A small image classifier, trained from scratch.
Model: 8.23M parameters, arch convnext_v2, norm layernorm, activation gelu, moe top_k, num experts 16, patch size [2, 2], depths [2, 2, 5, 2].
Training: nadamw at rate 0.0014, held-out accuracy 99%.
Rows from block 7 of a small image classifier, named by matrix and row number. Rows with one number within an expert belong to one neuron, the router's apart. Each number is 128 + 24 x the weight over its row's rms, rounded and kept within 0 to 255. All counts start at 0. Numbers have three digits each. After the name is the row's rms in percent of the matrix's.
Before each expert's rows are labels from the 100 images, of 14848, where the router gives the expert most weight on average: "top examples" is what is common among them; "place" is the part of the image that holds the peak. Only what is clearly more common there than usual is listed. The data: dead-leaves pictures: piles of overlapping shapes.
# router: router (model.blocks.7.mlp.router.weight, 16x256), inputs 0-42
# up: expert up (model.blocks.7.mlp.up, 16x64x256), inputs 0-42
# down: expert down (model.blocks.7.mlp.down, 16x256x64, transposed), outputs 0-42

# expert 12
top examples: flower
place: bottom centre; bottom right
router.12 106:100078118096147125115110115171089105143116138121099135116178112072164116113145139130152127138143123124151080111127091141129114143
up.14 107:117086119096142143146106135132118114159114157121080136094127120100138128131127155120179081147185114168135107121124111158114082138
down.14 119:163138137091112123166172108157114144095152118148155097153078098092084163086121072116125104147122108120158113122129144128162130158
up.15 094:118119144146110154117108096131152120144115092127140069102146155099131136116145087139142166149140137114141111100114121139069114175
down.15 098:174103158140127082124105162168123141102166116069143096152169102113120140148127119130080132157139135144128094112060111105160138152
up.16 092:113142160142100126094113113143167161149122046152142092104163113116099143137129101134090154122110142132129104117148116112092124177
down.16 096:159144116164136111112111125148168151093159133155098102156180123114117107126104151153109116171120144125038110108110117110140079141
up.17 102:075147117182140113123161120158098132139093108136129127107196165135135132122156103150137159134118157093128103103133100126106111152
down.17 095:149132135146117131131090155154119136118151155096106095124124149107121119151101144168141161138105150139070124142119102126141133090
up.18 127:157214119182155140135147123145128089107113122149150148164137143116143163128094117111078147141065115178116169128122141070136131101
down.18 171:107077139158151127140085169131141144166107138115102151117147173133128105134124127124148165080105133129104166105154111139091126120
up.19 099:110107124136119105088157128128125124120145168152138160127165066070090138096150121101115142107155100117140095086120096111138164129
down.19 089:126145130111153094126143158129099111131150131163129115144107153134083129093129179139125100139128142111050121126163144131146109116
up.20 088:115090129127149107112156115122104130133135149139140136078179074088120145088142116085122132110152121155147092099111099113112118119
down.20 080:120128117124157119141165117129096100092151115124133097157104122122119117097168169128102117132126135140069113150163136106131127125
up.21 103:108116119114150134127095167125112087161098119128086127131118160139116140132122161125168085117206111123133113116154118152153108137
down.21 098:150116117097093101145141104147083151100123098095162110154053118080096154107148109083116143134121115134182129129159159126124145148
up.22 092:103094114159119097099154121132127155111152120160168159118173114097099123118150125132111164128136129108135105120125098106125161143
down.22 081:124127082147150122095134138117148120115151111133107119134132163128160122152138177139111145135150129115024120110128096142141109095
up.23 120:166134141181150124149182142103089113130120142061119162092104122116137152085135142131096121143121131130133176122085139097115148133
down.23 117:159138149116117134146135115166103116163139147115179124111099116102134133169120170152099158124097141151141090180122139107091139083
up.24 086:133106151129110140120104118153113120132116088154126106097174093108112142112115105109117123109125118165142110126146094128117125138
down.24 086:166135080121106122115162133126165159120151119130093117174149129114126115098139145134124092138115167130051118136132126114118108160
up.25 104:133110125116150147122106123142116090174103129139084118100139176139133145133120149116172071113177110167138115123128105147123101139
down.25 100:147100165076089132134140111160113174096156109117152087153082108082086138098141114086108113145119097124189099138119150109144135163
up.26 095:120098110099161145122148140127136108141115147110084152129127089111119156089122148108186087138166109165137110130127112137119123137
down.26 102:129157169087139118139174120155122154111122099135156123131100105101082146091116092123100105147133119088134110135141139115171121154
up.27 092:112095138141122117113155120130115128128126137137161147091167075083119134102143122094127129102145094152145087075124075124115153121
down.27 085:149159103129165088137151128120092120132171153145116152128117127139110120139145167151124107143142123128054124154142132119122106140
up.28 093:141109147158140119130155122118095141104156157164165138099158112139116131084151104089116135132108121124133134164092121111124136108
down.28 096:141147082116139133120124135127095096140137133150145103115122135126157106152127140164112138119111132142056113158172123093086123118
up.29 096:097129133146069124111107083166146150139128053158150090107167117113093142157131111134113150120116140121131098106170099139095132152
down.29 094:145146108152128102137101142132137115090172145114109133147153110132083083124116158142124138159115154129038111088107102122151093141
up.30 105:107094145108162141152111136123102099173128136135087140112139150141137148110115134119163069120149123176132102134131126109110115098
down.30 110:156087136068120110144154129147103166111170118138152094137086099087103154087105104118100120126117116101165101165161114104129135128
up.31 102:119123118103146140120114143126110097160106132124089137114135148125109135120118143121162081134223112142133105122130109151147098137
down.31 100:155138122078077107158140108124106144107147095132140105156061100089094157106127090116136112123099104127161119135158155120141147145
up.32 103:106093110086138143131124115133123108135110156123073157114145097119124149094118141125187099125169104164133101132135113135122101136
down.32 114:144126146094142113139136104149100162111149098130155111138078100105085176086112100116098115150110117103140113141123113131151133140
up.33 109:113090123105149140140108122132088117164104146144078125111148141117122129122110162126173089140194118143135111125145105154147097124
down.33 110:155104133073102140140144104146083161077137102121151098141056116121096142095116076122101117133117120100152124151136138118131128138
up.34 090:151115159156087162114121088149159123101127103147164108103123112138097100152121100126098128098115099134110142116132133132112141145
down.34 087:134145089112112153141166112085122124125102136145108071122141127150130096142116103152156130160122107131128150107139117111126114142
up.35 095:104108096175108095124153130148097140120122110143146133107181126115121133101153093137110155121126135105142094101102119119090123165
down.35 093:155118133138153117133124145160119120120148147109139098137123133111121121144147172163094136134114161121047109139125109105102115120
up.36 105:118121122108146138150119144143119090176118146138081119096129188137136135133129157146153060128188116132130108130131101135108089129
down.36 100:145089161111132125134127111180117154099152123109157093146083112102079144079125093108119117122130106137209095082114151104151142137
up.37 099:115099116075154149139101126131122106149096152119079144126125089111133132108118149110178096125171119158133093140129111144113097144
down.37 108:137137136088114133136155121156131156095150109154143121137086107109096169087113099134109114134101110106135096132132136113142126170
up.38 101:120110117132114105169156124138132159093118148128173123141108174120150125175120149113128103167103105132139135139126163181105140135
down.38 095:132150105132108133131121128109134085163103165077120145110137138164161134136114123124140118156171118124188113148118138139110169097
up.39 088:103109126119132094094150128133094121122134163136142136116175085093111145079161124106160148121173094128148083093115086119132143107
down.39 088:129146136130152103138131140144085133112178122125123120118091133133126136122138146137114108129139123105057105130153120121135091141
up.40 104:135105113098157144137104127141116090160113132137095147090117147123128127123124136139162076133180120162132097116138100139115091123
down.40 104:130124141081103108140147116157117158079148091135154103142101095101095167092148114097091083115124096115177099095126133110152126184
up.41 109:125090119091161140139116118130102099153126160120093163112135116116137156082113124124178083122156103156134089141119121104103097116
down.41 114:143122144084149118116162131160099153097163105152161122136102095113110135092121104131105099122101110112140086145133121103156136117
up.42 092:111099128125123096095158115120108120113141156149142139109171069087125132090140105086145142120169103147149087084125094129120142126
down.42 085:165175116113136085135139144137117133098156129142140147149100119129125121121116145130108106148144165087050096136122141106105115138
up.43 096:111104131143124125114174139114099145125146169132151153094170043096120159087132130088125136115115105166135102104126093107104158105
down.43 085:162173136109135096148159128120081136091129146160138142158097110124111168119111143135139110116122133142075124149155107108139101120
up.44 117:166143162144153122140173149107098117122101113121135167098134136143144175066119108119094127124099137129133154147108141077099118128
down.44 122:131112139106108103124149126143104121130127147153144106136145111081154099174100165154113163114092126139110109164143135120104141079
up.45 090:173137130157172101161184148151109115084125131099112145140128130148154123132112160145097096153109130137145194124117106147116126153
down.45 079:102117135128092148141127129165121108139096137070156107122123147094135121177139175130099144132112109132160119163141127111104140109

# expert 8
top examples: tee; small pieces; aligned
place: top left; middle left
router.8 094:104148109089137110112142062161130128161129134108109067121116143123119110135141124124142117112148147104135093144135122140148107125
up.14 092:151156099140120150110109100139122100124133100132117134128142095087128130163127125119110163119109147119104151098099102112105122146
down.14 088:142148111110141089106106171137100124123144163101132134123132116140138137121122150102115097185137150155209094111127126114157143114
up.15 097:136082156151181159123148125116142127124141172165113142147155114137098127142159135154119092101113074158119182133146090112111125101
down.15 083:128119120111146171167145122110093115177149104103153093066103115140138116145089132151140131106147156138056160147120136147111131114
up.16 097:181121097133106113131085109093130118111148121123114114141111106081145148093117117114128140175091134135121121086104142106094131141
down.16 077:148096147113157120107086164100115114115149112110129126146152102138147138104124106118115088118154168140144117109102138153137112119
up.17 091:165109090141163157150170112140135149128142152157111145099140137156105119141129086147125103155168122123131168126118091092172105125
down.17 090:110155127156162079152175140128170143108142114163107130121155139110122118100123134119170109132128087112186164116147093115131097171
up.18 085:153132059116153143141212133176115125107160113131134142155126148148104138143105102126157095151139163106135130164094129102145105106
down.18 080:118148136181169093111136170173160141123138123163129152196142117129124137094124127127133074154123062128193131126144116134136111178
up.19 094:147093074102116129113157100117114147122169126168120128103144141161114106171098126162143158143156167134131128115108065093154125105
down.19 095:122134102141115090143154125157166159120123133143101133155144154114121168097118134137164086155146106104223133118143128122151106149
up.20 079:148118089141141152137184120161124130138152139142106155092133133130121109145133097147128128131171133122128135136132080105177132123
down.20 074:110126106174144092165173162131165110131149121197096151155152160144142129098136141108146110144138096122180169125147119124120101181
up.21 092:150114100138127147140169110124137144122161117175129125113152141153129105177112105143149121133147154116128135134137067115143102111
down.21 090:137115130137107084138135115172167136147128134133116126153170116107093146088144121105144088160112089142228128138129133148155096149
up.22 080:153159053125117125131175118134131128128189093138120154179148142099131131122091107141142121125140168102125155161127126096141125111
down.22 074:111127128133141072130134142195159121135119120159107161177160097143105106099140126104133116158165111141255094096108104133155111153
up.23 093:154109105136146140106174126124120149135164150142102138065144166153125108147109122146112145170167136149135163111125055100171112118
down.23 088:113136113143101108110161139148155145109151148163096103137152155100125140125146147125130109147127106133212152128129094122112107168
up.24 089:183111082136120154141183106136135154106177125163132138109148156148118118146105113151151139163135174149127144114105082082134113110
down.24 085:109135131139123087134142158168184171117129121140124134153170121115128133111129130109118064171134089121239129120113118142141113125
up.25 087:159104098176132196149172113124142135119141137124102150064155132111142124148117148160109157110144140154117183118152109113134121124
down.25 068:107150074149131120154163127139156101148115155170097110136140118124145153128146130127163122153139088148158146090097115109127093169
up.26 118:125140206116140130128104143132118124118112101109093107132110100116144139118147143106122124116124110124130114144078168163081168128
down.26 151:127145163120154173138126106107145098176118107099155172099080113145134145095138082106125134096135105120091150137137157158098156110
up.27 106:155155114112080091103116108112115116157166105126129122090118079074144150124133114133118139122102144125123113120110128124116139136
down.27 102:146126132095141115110078164132115112112148146085145143140125088175139140090136117115087119156178147146141096099123166133128124134
up.28 110:134151200125124118124130131119102133120109110109093095125118101128130130147155105098135143121124128135123120151086183164072140137
down.28 129:141147150109141182131124110086154112176115110094168164084082093160132133103149065108132128115127133124087116135123162156102157108
up.29 097:150154186128174143143156141134149112128117148125105121121123089109130117153158132134094123114139109101121119156083164149106128158
down.29 093:143131158112152165147086137087128124191110122143142148085121124173137112113133091097152144112131110130045132132140119144102142115
up.30 121:147161105137104117146124111129171114119152087129144128146119094077139132151147117111131163135094158094117134103101135148113107142
down.30 116:153108125113129095132110146145106137116143160115149144148139089146139128097157142077127085159163154166190112091105135122138139143
up.31 098:115156166110169116099092102114146118133097137127134105125096129125130166063105133092107078102149125131138118142133175130092134102
down.31 098:123134161117149167132141141116159172168123084127150142094125105138094127119134072125092130096105113110106142134109117124162160100
up.32 088:158135067137104140123175106127153125146166082086145159129119130113134175104068102132109147096120152149123172133094121093110126114
down.32 081:178117143128126060151112123175156135110150124142094142182162096118139131068135124112120119173134125118214112104069142147146097174
up.33 111:121130207131168144126129134131147108108113124135099099140113106143125123130161110113127134126139098131122130137093171171094123148
down.33 124:127134158118148169132119096105141127180111112102156151072090112139129128106152069105142139100110130129087132143102154167109178117
up.34 108:121156158127124096113098117110160146121103093092132098113095075123112164111131110100107134122114142142118119153084182135083151130
down.34 110:144148170118145136135110117105146129148117122080177173124113091154123142099145069091112096134145138138135107119098157160128169129
up.35 114:146141200124151114128109139121142147109107120103097094129105117127120158110113117103122128118118123147124123133097176150079154131
down.35 131:134146182115148171150126111107154128181131095100155138098100106122133123100148066110118131095126109101109136118096147162116169134
up.36 100:190124142139115120153098124153124121134145145159127115128117071069140109166141117147125139140083134125107156089110120119111108148
down.36 115:146103093118143111126106139125077091123134170149120124152124105165158152152154167104133151147151172156104109099131141120116117125
up.37 095:165126064122139133135173116136125138111172123153142151110130138150100125129078120143136130164146169138133153142093088085155092105
down.37 091:120117136139139057110136109167178156134138123150112137168162141087107138087130138133145109154111123136230143114134111103139093173
up.38 101:132156127157076141119113167156124111097128114109135115161138149142131124123109138176127163145108098131143150154122142129125163130
down.38 065:125141112127143166103123100091112124147107135148136136117140119187158129144106153119147141179127132159096149114121161111094116120
up.39 105:108165099156113142142128109109152121150143084097146122129104086076123169122127085113099155113088152119115159149084161116084147126
down.39 095:156100165125134135138098135113134146128151142096132146135138063181118126105140136094115086173170137155185092083099160123151139126
up.40 097:145108097109120131122166112131123135118163120149126143113150138151125110159097130155135151154164161126134139116098064086181101117
down.40 100:121139121124125067139129129162176154095125146152093134149140149115119151094141140127148105145154092107220140108133102120117107148
up.41 097:150112074121119134123162103121125140124184122132128153107129131140119147133075116151137174145147156133132138124112077090161114118
down.41 094:115097126146119060125150165173152141114139146156106118155162150095139161080147142125134099140126097103229145087136114120169083146
up.42 083:146099077148133127125198115153119137096142120156115136128161133176099099118140121141143110154175138106129145130133084098173121130
down.42 080:091158126160135082120162138174153158128149111161128129146146156117097137106111147133141074126116079137201141115133097142139110169
up.43 107:188122158107118140144103137150088102116127168147101120111151081077144100124123139142140138131121115118114108075121102140119148131
down.43 103:147128132112127113099099138142077091137149133105116148137115123131168142144151156119132156130154142148099129140127132134085112085
up.44 105:115155164111128070126093117110145133119092099075122103116086092139103179119134092125100126109107143147117128150088166121071151124
down.44 093:152131183107147131106089125115143122133164112094171174130120104139109142109136115094117116123134128146145087120083149127145156130
up.45 092:137157066139100143141141119102154117121148090116160158183123126101100163107066098130113157115099147133121167132125152099084150084
down.45 079:142079180117140082120113152165134120122141092093101138184140083130111125095127123107143082168160107167227109077103161135165107163

# expert 14
top examples: gear; large pieces
place: bottom centre; bottom left
router.14 094:149124127177107093145105131104125114114190122096119143091125134131131136129103105125111150160099136129128189119157150103097129126
up.14 114:155136119164117148121145172131115123113133132147153124162128133136136136104124070132104129152111079132110182185165130124139131118
down.14 109:094140145118130115156131135074111119137090146144158154116083136156121160128166153108159143142139124104101174144169164151094118136
up.15 097:137124096166108094130118100107123119129202127066117156115116170118129135121131156104163111122115158159164130076143142110093125112
down.15 093:126128133152125114078116131092161127152091149130121165149176132192117150108145124101149104144143115134180116081122129126119171155
up.16 096:146132101152105096128153149098124105128149106088129166118118190133143146111138177115161103106141162149161136120135151135084131097
down.16 091:138143102148101111102133114129149143138086160122151152156157137163113159109157127100134131163141113140170134092109148147117167158
up.17 100:132137110169104092125135140102099109125171101086132162122104189125137141114144186107158106118147156161168139114127150124083136076
down.17 096:108138121149100124099135135111151129154091172117137139166143121164136157111146125068149125182140103125193103093123163130130158169
up.18 110:133133102142115091123154137103135105118156095095131167155127176122133119132122192118163104127145156131164129116118147141087126102
down.18 106:136149125148097117092134120121152139124065174114110143144153126164127134132146138102149138177138102125177120100108153124105160154
up.19 092:139124103160105077115135138102115110147168108074131170130102180097128133115135168110163118130133158147167140105137157123091141105
down.19 090:139132154164119133103121132112165153155081169148112156161163127165134152122147133101152114158124113132154111074124151139145181161
up.20 115:140142143164156134118142149144112134120138122150151144114153129147118117116133107157113116130123132127104154150171093134142113117
down.20 114:092148101124133162121125135076095114152123173120135159091089154141163172129157122111169118130165128115110161134171148150104121122
up.21 082:160122108139113109118147166106091094143125105125135131164123168146131134117113079129092135129153100144133174164134145134107165120
down.21 084:137109126121137103139119095069118137137066142160133136103089129174100135134165160098173154165097122109123159128153150147112149147
up.22 133:137127145127146142123081072127133139105161130137119097118145084100109159149106113105128154128102145121120116072152123093148120116
down.22 134:119084128131157146132108170126152157120175136112130139118164110151115094096090114152127081099139155153100127108147089116163101117
up.23 102:143135117134110084121114129102124109127181108078136155107128179113137137123132184118165118110132142164157136112132138121089138109
down.23 098:133118101139120137082133107117163142135096171110119162151150129149126150123152118104138127139146116130168102088118139132106164155
up.24 098:157136098136118128131147170110091095127132132137114123143147146157121121085114079113113137137153083113121168168140141148129147143
down.24 100:116125125111139120145133101091130137178080122162143132107111124169104152169161173116166142160086122125121160153161178159104146116
up.25 089:149138106148098111143135159102115107139133099117127130153127187129117140100110078124114137138140113125147170166140143147108146130
down.25 090:106151136146120123112125126086118130176075150161128128121114121188136176154178137096181155166109123136104166152146156152104150127
up.26 087:160148114157092095141073106106112125130207099087126104111107154102122119111122117114135143142131160165160154093148135093093150139
down.26 091:091097121131126128118114138092150160160096181136123167153172117181102139112143121078143124151135105158146129086158113134123132143
up.27 088:150129121139095114125086076114136125125219102103128129070118130095099128115132113111154146149126136146146126091150132089104133115
down.27 091:095098141135158142072117143077163155125122151126131143137164112189125131082130119095156086147144133133147137092138104116139147155
up.28 100:131122106157103100114118122114124112138185112099133149120107171104136146101127181096163107133130147148166134112143156120064144090
down.28 096:110117123154114149069110131102156132117078163110145152139165117157122159118164111085144128160165116130167137103136169126121149148
up.29 089:186132122170099106129090113091119099125208115109110110088114135087119142122129108105140169153127124168143153127149137088109126120
down.29 090:130112115139127139100108143084162138143134181120119132140144119173105122094158120106173101149152131145140144104128129149100131149
up.30 085:141128102181106113129083108111121141144225112090129114103106146115139157109131129111155130144092156138172145102158136105080125124
down.30 086:129124147132120116107100143101180157138101155109139159129155132174128143110139137102129112161152113130137122102129136135137156120
up.31 081:139113111141104105142075138108101144135208131126126122132132136115088107085106096141124154138126160130165156116153130114093128144
down.31 083:107125152152148135112117128095163163150079143139131177132136113195103120110132143100170129157121102121132150112164137144133168116
up.32 105:128138099115128134122153170118105110121129135119104116128148139144123098075117075110122141142157118068122149150153153160133144139
down.32 100:110134121127139135134114106077125144160082137170161135097088119153109134160157160116170126157100126129115185155157152163113162108
up.33 107:137133105131124128127155168116109116131127135135112130143135141149132117074124062133111138146144108096118152158154154168125132132
down.33 106:111141127133129138122136089082127156169090139169154138098111115190112147153162141130177142158109104122095173155150137149111154124
up.34 103:146135117154093099136112096105134114123198106096138124105108147116113134129123158101170129125123157172150144081149138114095128103
down.34 098:123119101154132142087100155105160144141096164121127144145165136160135141119140128090145103163148140134161131088116156130113145148
up.35 108:129113118141126118139166145123106128115120129111122116147143138150119111119142090131119142157112118086124156173174130145126099124
down.35 100:118143142116146105136122128073127139166096175145181152092088135192131140138150159113153131128115100109108192158168143173100129086
up.36 094:139117095136120130122161150114092114141140122117136146162142148147116140100132069112108152147137103104118172163144153160121125114
down.36 093:112154135144144142114116114063111132170064158179144134105089127175105152148176168119154130168109107118123183131146139165103158121
up.37 087:146138104151103095139157153110094119122155122104117138157147181136106088096105087106117137140160143100139171139140140148114142131
down.37 088:101137144148135127104117108075130130160063151168168142106098135190102144146143131116171134161109105119123185142139141155118146108
up.38 105:159142112165103101132105088108129113120207113099130122087109146094125146116119149114147137139109155173153130089131140097093134106
down.38 103:117102121138131136083126139095172150116105158110119141139167114177124139103137106088145090153152126151158118092135135112114149159
up.39 091:161130093165100100110079115110111111133209101081108106090107121101113147105135102123132144166106154155157148111163131091109130132
down.39 096:120123157133166139094123150075161146144106162145140156135151118184119141107138117104147122172145114137130148104141151145139164130
up.40 100:155129125163111106124074094118142136114201106108119104081124107093099145135120123112152156151132161178146122079169121070107145121
down.40 100:109100120136145138100105136094174157129121163140119140136169111155113127085143122101159105126154114153150133097134140137124128153
up.41 096:115119112118121099134140162114103115137143125116112104128140148138109106084117075110125152137159127079126146143156136160135122142
down.41 094:110154138119134147122121100091117169186079132185159161100101133184119146168147145119174116163120121132100172151163146159102138102
up.42 098:144131118147112094125104110104136129117184114086130132119138153103128134124132163115165132134131165169169127070150127114089138107
down.42 094:128136116147132137113100137100156159136090167127130143136151120185116140103140109094144106168152103144165112101134127127123163152
up.43 103:146126093160105102116148138105126106120167097077129150119117181139142154123132170113158105124140150155157134123132137118068130114
down.43 098:106128106146115134101149124113147120123081153130145141138159145143112160103137146088137129172131103140176103104112126129117168129
up.44 094:166114110163116116106090140109120123136164144128106089083104098113099158126119093112148162171105135128135144134167117096144138147
down.44 095:094111129109137132109133133102148156163126184123164171125139099195118145109126120098154123149141114133123164125128114136112140142
up.45 101:158130135166100115129100101096130119121217110099113131078112145102092154119136137119177134141125148175151127083150128083100140116
down.45 100:114112115149133142092092142080175159130112170112131151132172127204136139121132107104157097155154118155157120085150147128126122152

# expert 7
top examples: cross; small pieces
place: top centre
router.7 098:081121098110114120108126119160133127149111138128108107133125146155157106147184123123173120093116151081129105128152130173118091134
up.14 100:120119053130132099112134168149122115123140126139119195164145126098115133124145117109162125093101149116153141153158173167135107153
down.14 093:148092098100108154083154088135122123085153135142114084115121143153110143127125094114152144101142143112198099141140134145161113134
up.15 097:136121100166171119140183155140124132137141074143123147153161136145123169112119122109111120128164163126119168176130152116141135104
down.15 090:111111118083150135140126140171098133104139117163099111157091159163154131150136057112128179073128142156190089131155123130176139142
up.16 116:115105114127090112162150138158117114054147139110119142145157155125165130158126139122120168106064097159150111118126101150046091117
down.16 121:103101115119149161163153142111133122159135133134136104073131165131160113119107090139139094109131124100181171145130135125110107133
up.17 099:115139125121109134135118149132142124102133119138133143081115117122156069159163098136148167145100135104113129095145109115096132133
down.17 100:151164169119124115101132105146113128151094123121154143137118122112131087124115110139113143165131093141099152127136097112095177090
up.18 106:100142141131095140122122136139137123116143141143126122084119118136162071147155109138131168147115138097112141105134099108099127150
down.18 105:141170148122107108104125104162099118164077131111142131120127097103147095138085129156110158159140098133096126121145107100087183091
up.19 091:138118079151159100123183165133111141143162096116119153139136140125110171130102134094113134100113182136116164148133155124160096095
down.19 096:125110092083156156106109128132101122094171128129090110115090154136119128140145065110133153087134177134189066115141147160185112154
up.20 101:136108037133131128106148156141118127120155095124113164128118132106115112103140104111146115078109208112146125135159143155144105142
down.20 098:146092074110102171094169100124124107098142134144120085108089152152125108134132119125151138079119160138214083131165160118174106128
up.21 119:108119119125108094150136167169123099066131133104126140149179169138155118162118164134132158109081104149147103139137127145038112123
down.21 122:097100119126155165132154134107148104159130140127140099068144147122151121110110090121142111101134135116204158158149119132127114139
up.22 090:126105064145128099105143161145121119141162094131105174144166133133112135102134113101144119100157172134141141157143155152134089135
down.22 090:142100078090098164103149081141097151102135144145114109123082158146108116141126118135124173076116155141193100152147137146163108134
up.23 111:106109118099143141147115158180152141089119115117142148139124157118146084152142118139128143176108105101144099112150136148091126131
down.23 122:105138114129125153128164089108146132160073127150159121069126136181131147160146116121161110145134099123173157174159157162104136125
up.24 097:122131096177158103121180151126115108139123086153129138177147129152115178131105138091126111136126160119122151174129158151134115093
down.24 091:116123115080142147115119134125120117098163129151092128139093140168135131157154064123130150076133137153194084117164115123176117160
up.25 096:094117207131123140134088067123164122128095166149120090077132121159146112145164147155129155119148054104119126103114088128152150133
down.25 100:130157161154157110133111140163135131147105124148118177165146119155113101098119138161114140159113112147082126085127108119134176145
up.26 087:125123055153135100114156155141124131123152074119121156139134142104110140104115112099126126092096175135130150156144142135150094108
down.26 089:122107100097136138079143102139114130094184126144102100131083135145139117161133085121132147064109172142203086113148137137168137162
up.27 083:140114208120102150131102100086122113146116156177117085094134135137142143152157144135142181147155093129124164109135095121134130119
down.27 076:148136158141118111145084172138157165120109133103117151161108125109115115102128122150103180146097138120153128081116118108112145085
up.28 095:132103091149136087142180179153092112098141101115131160186168151150132159134107135120105143103109139139122153165132141143111115107
down.28 091:118101114102169162133120122143119130126159106128127123109088150152128104118119050122127124086105142124197132127139149141152117144
up.29 105:123110206176103165150090065081130116108101137105109082098122132141140131144130135127101135125155092156122139103120123094133125134
down.29 126:112171158144143104134103172160165151131129109114129159153135141120097133113123147129099134142131098129113113103096103119134146125
up.30 111:105113119129111094148136142166118083077134118098115138150167192126174114158132151140125161123088116137145107118113101147047104118
down.30 111:103113147137166168139152150106146123160140128114151123083135144123156124103103100125139100096132119104195163147150110128142114114
up.31 099:101130183118132143101107108149148107120096164163118098095141113144152104156162140160123147151152076094114140114126093121153127146
down.31 100:166162164114120127134134144175118139186088123128137141141162110163123115110124132137113165132132132143075136092140115130109160124
up.32 096:147113191164125133118137133107147145105087113128153125127118111109114168142095105127087096155121080149136147117107091100110123134
down.32 062:109106163144125141116095128142133174121144130168088178150154115140107141086131132126145118116112105135091133113097136124058116147
up.33 114:147132083181152152145178204143133130145140077140119215172154142136136147134123116136121145121153175116119138161143151114127141160
down.33 125:103132183111151097127090158129131109127124093162106174166104143140137125110133097127127140131118089144125107119127111144144143118
up.34 085:138123058141149100117173159152111119122164107135100174138149122111105149116113114119138122099111172143134154152134159157160115124
down.34 089:112082097083125144084126079119102125106189129142131075118094158130131137132135077116144142088129162140164093111154159143173109152
up.35 110:104106120135101093151156138166095105062148111106118147163161175127166151152121155140131163106075094137146102114114124146049101105
down.35 115:099104137109139168149131157099122112167145134118143115085129139121159116103100089119145112117134141102186160135129123146110106128
up.36 112:100106118114106107124134146178153111082137110115128162146147171131179122157129143129129135130093106121149099112142118136066091101
down.36 115:099135115115140174143170117117129120180117131141131120073135147162165118109129097119148095121139135109192163165146131163110124139
up.37 108:141114069159177150146184205179137165123168093148122215173150170127097137111124129143093136109141148118126151172142160118097144134
down.37 107:091125174140184108161109160143149122141129095167083154132134135137134130097138083117134115112122101116145124113135110159142110144
up.38 097:115122102149182118115158149114103165099093094127149114146078155128143147130118131099126143109114139129106175132167153142114106056
down.38 096:133113114098142166123145135144096093096171106069138125136070103121130116122126047126092122082153139114169074117140134101161113128
up.39 099:136143097160163149117154166154128123100117086111127110138121152120114171097119143109130134116126132142111164161138163153131124090
down.39 100:145121115106116156113138137150102109086169135092130117149076118158147129117134085118097146098142142166180094121149143134176157096
up.40 095:109105097155143112136171175151127148090119080124146150192132173113132157148104154145114114086109118125119148171154143156088141113
down.40 089:116114126103146154139127170166103139111147131160108129123092141178145141086113069122137104112140121149230134132136120110138130156
up.41 106:092131227135129121121099067116132102140091171147124086097138131160148131162156154152107108138154056118121130095128075126154140112
down.41 106:131171163151164101142107139148164149176127098129112179161157109151105138092127118111107141129136100104094129074107117134117141158
up.42 126:095141144142107140125126173134169116112165116129108133131137141155159104136155138161127182164128164105115138143120116116125132187
down.42 128:172157117132116118119099126161095132163084151142157113127130132148134095148102154175116160157122133172068124115166098099116166089
up.43 096:112115095159135101135145176161148158112116116116140178148138181126122170118118165129128133111103115134113157183141143144106095110
down.43 094:156085118082168148145100176144089120142175127112121123101125118153140110069124086131134100102129166152202126116131121136164121134
up.44 113:108131133170107127134133158116164122107138121144110122167100110150143114101145153144129189147113124123108165144133119111123111150
down.44 112:171130093107088118118105136181101151142102156127135121106101125121124089142088165175100166129113170173081122104136088099121176100
up.45 089:118134243124127172128116096098160110121075165111132076077150097154160135151145134145098119129142066133122131094118087112124133114
down.45 100:125142172130157097144118133162157150135120101142131166151154127155107123116119139119108148146122091146106129094111114135131173147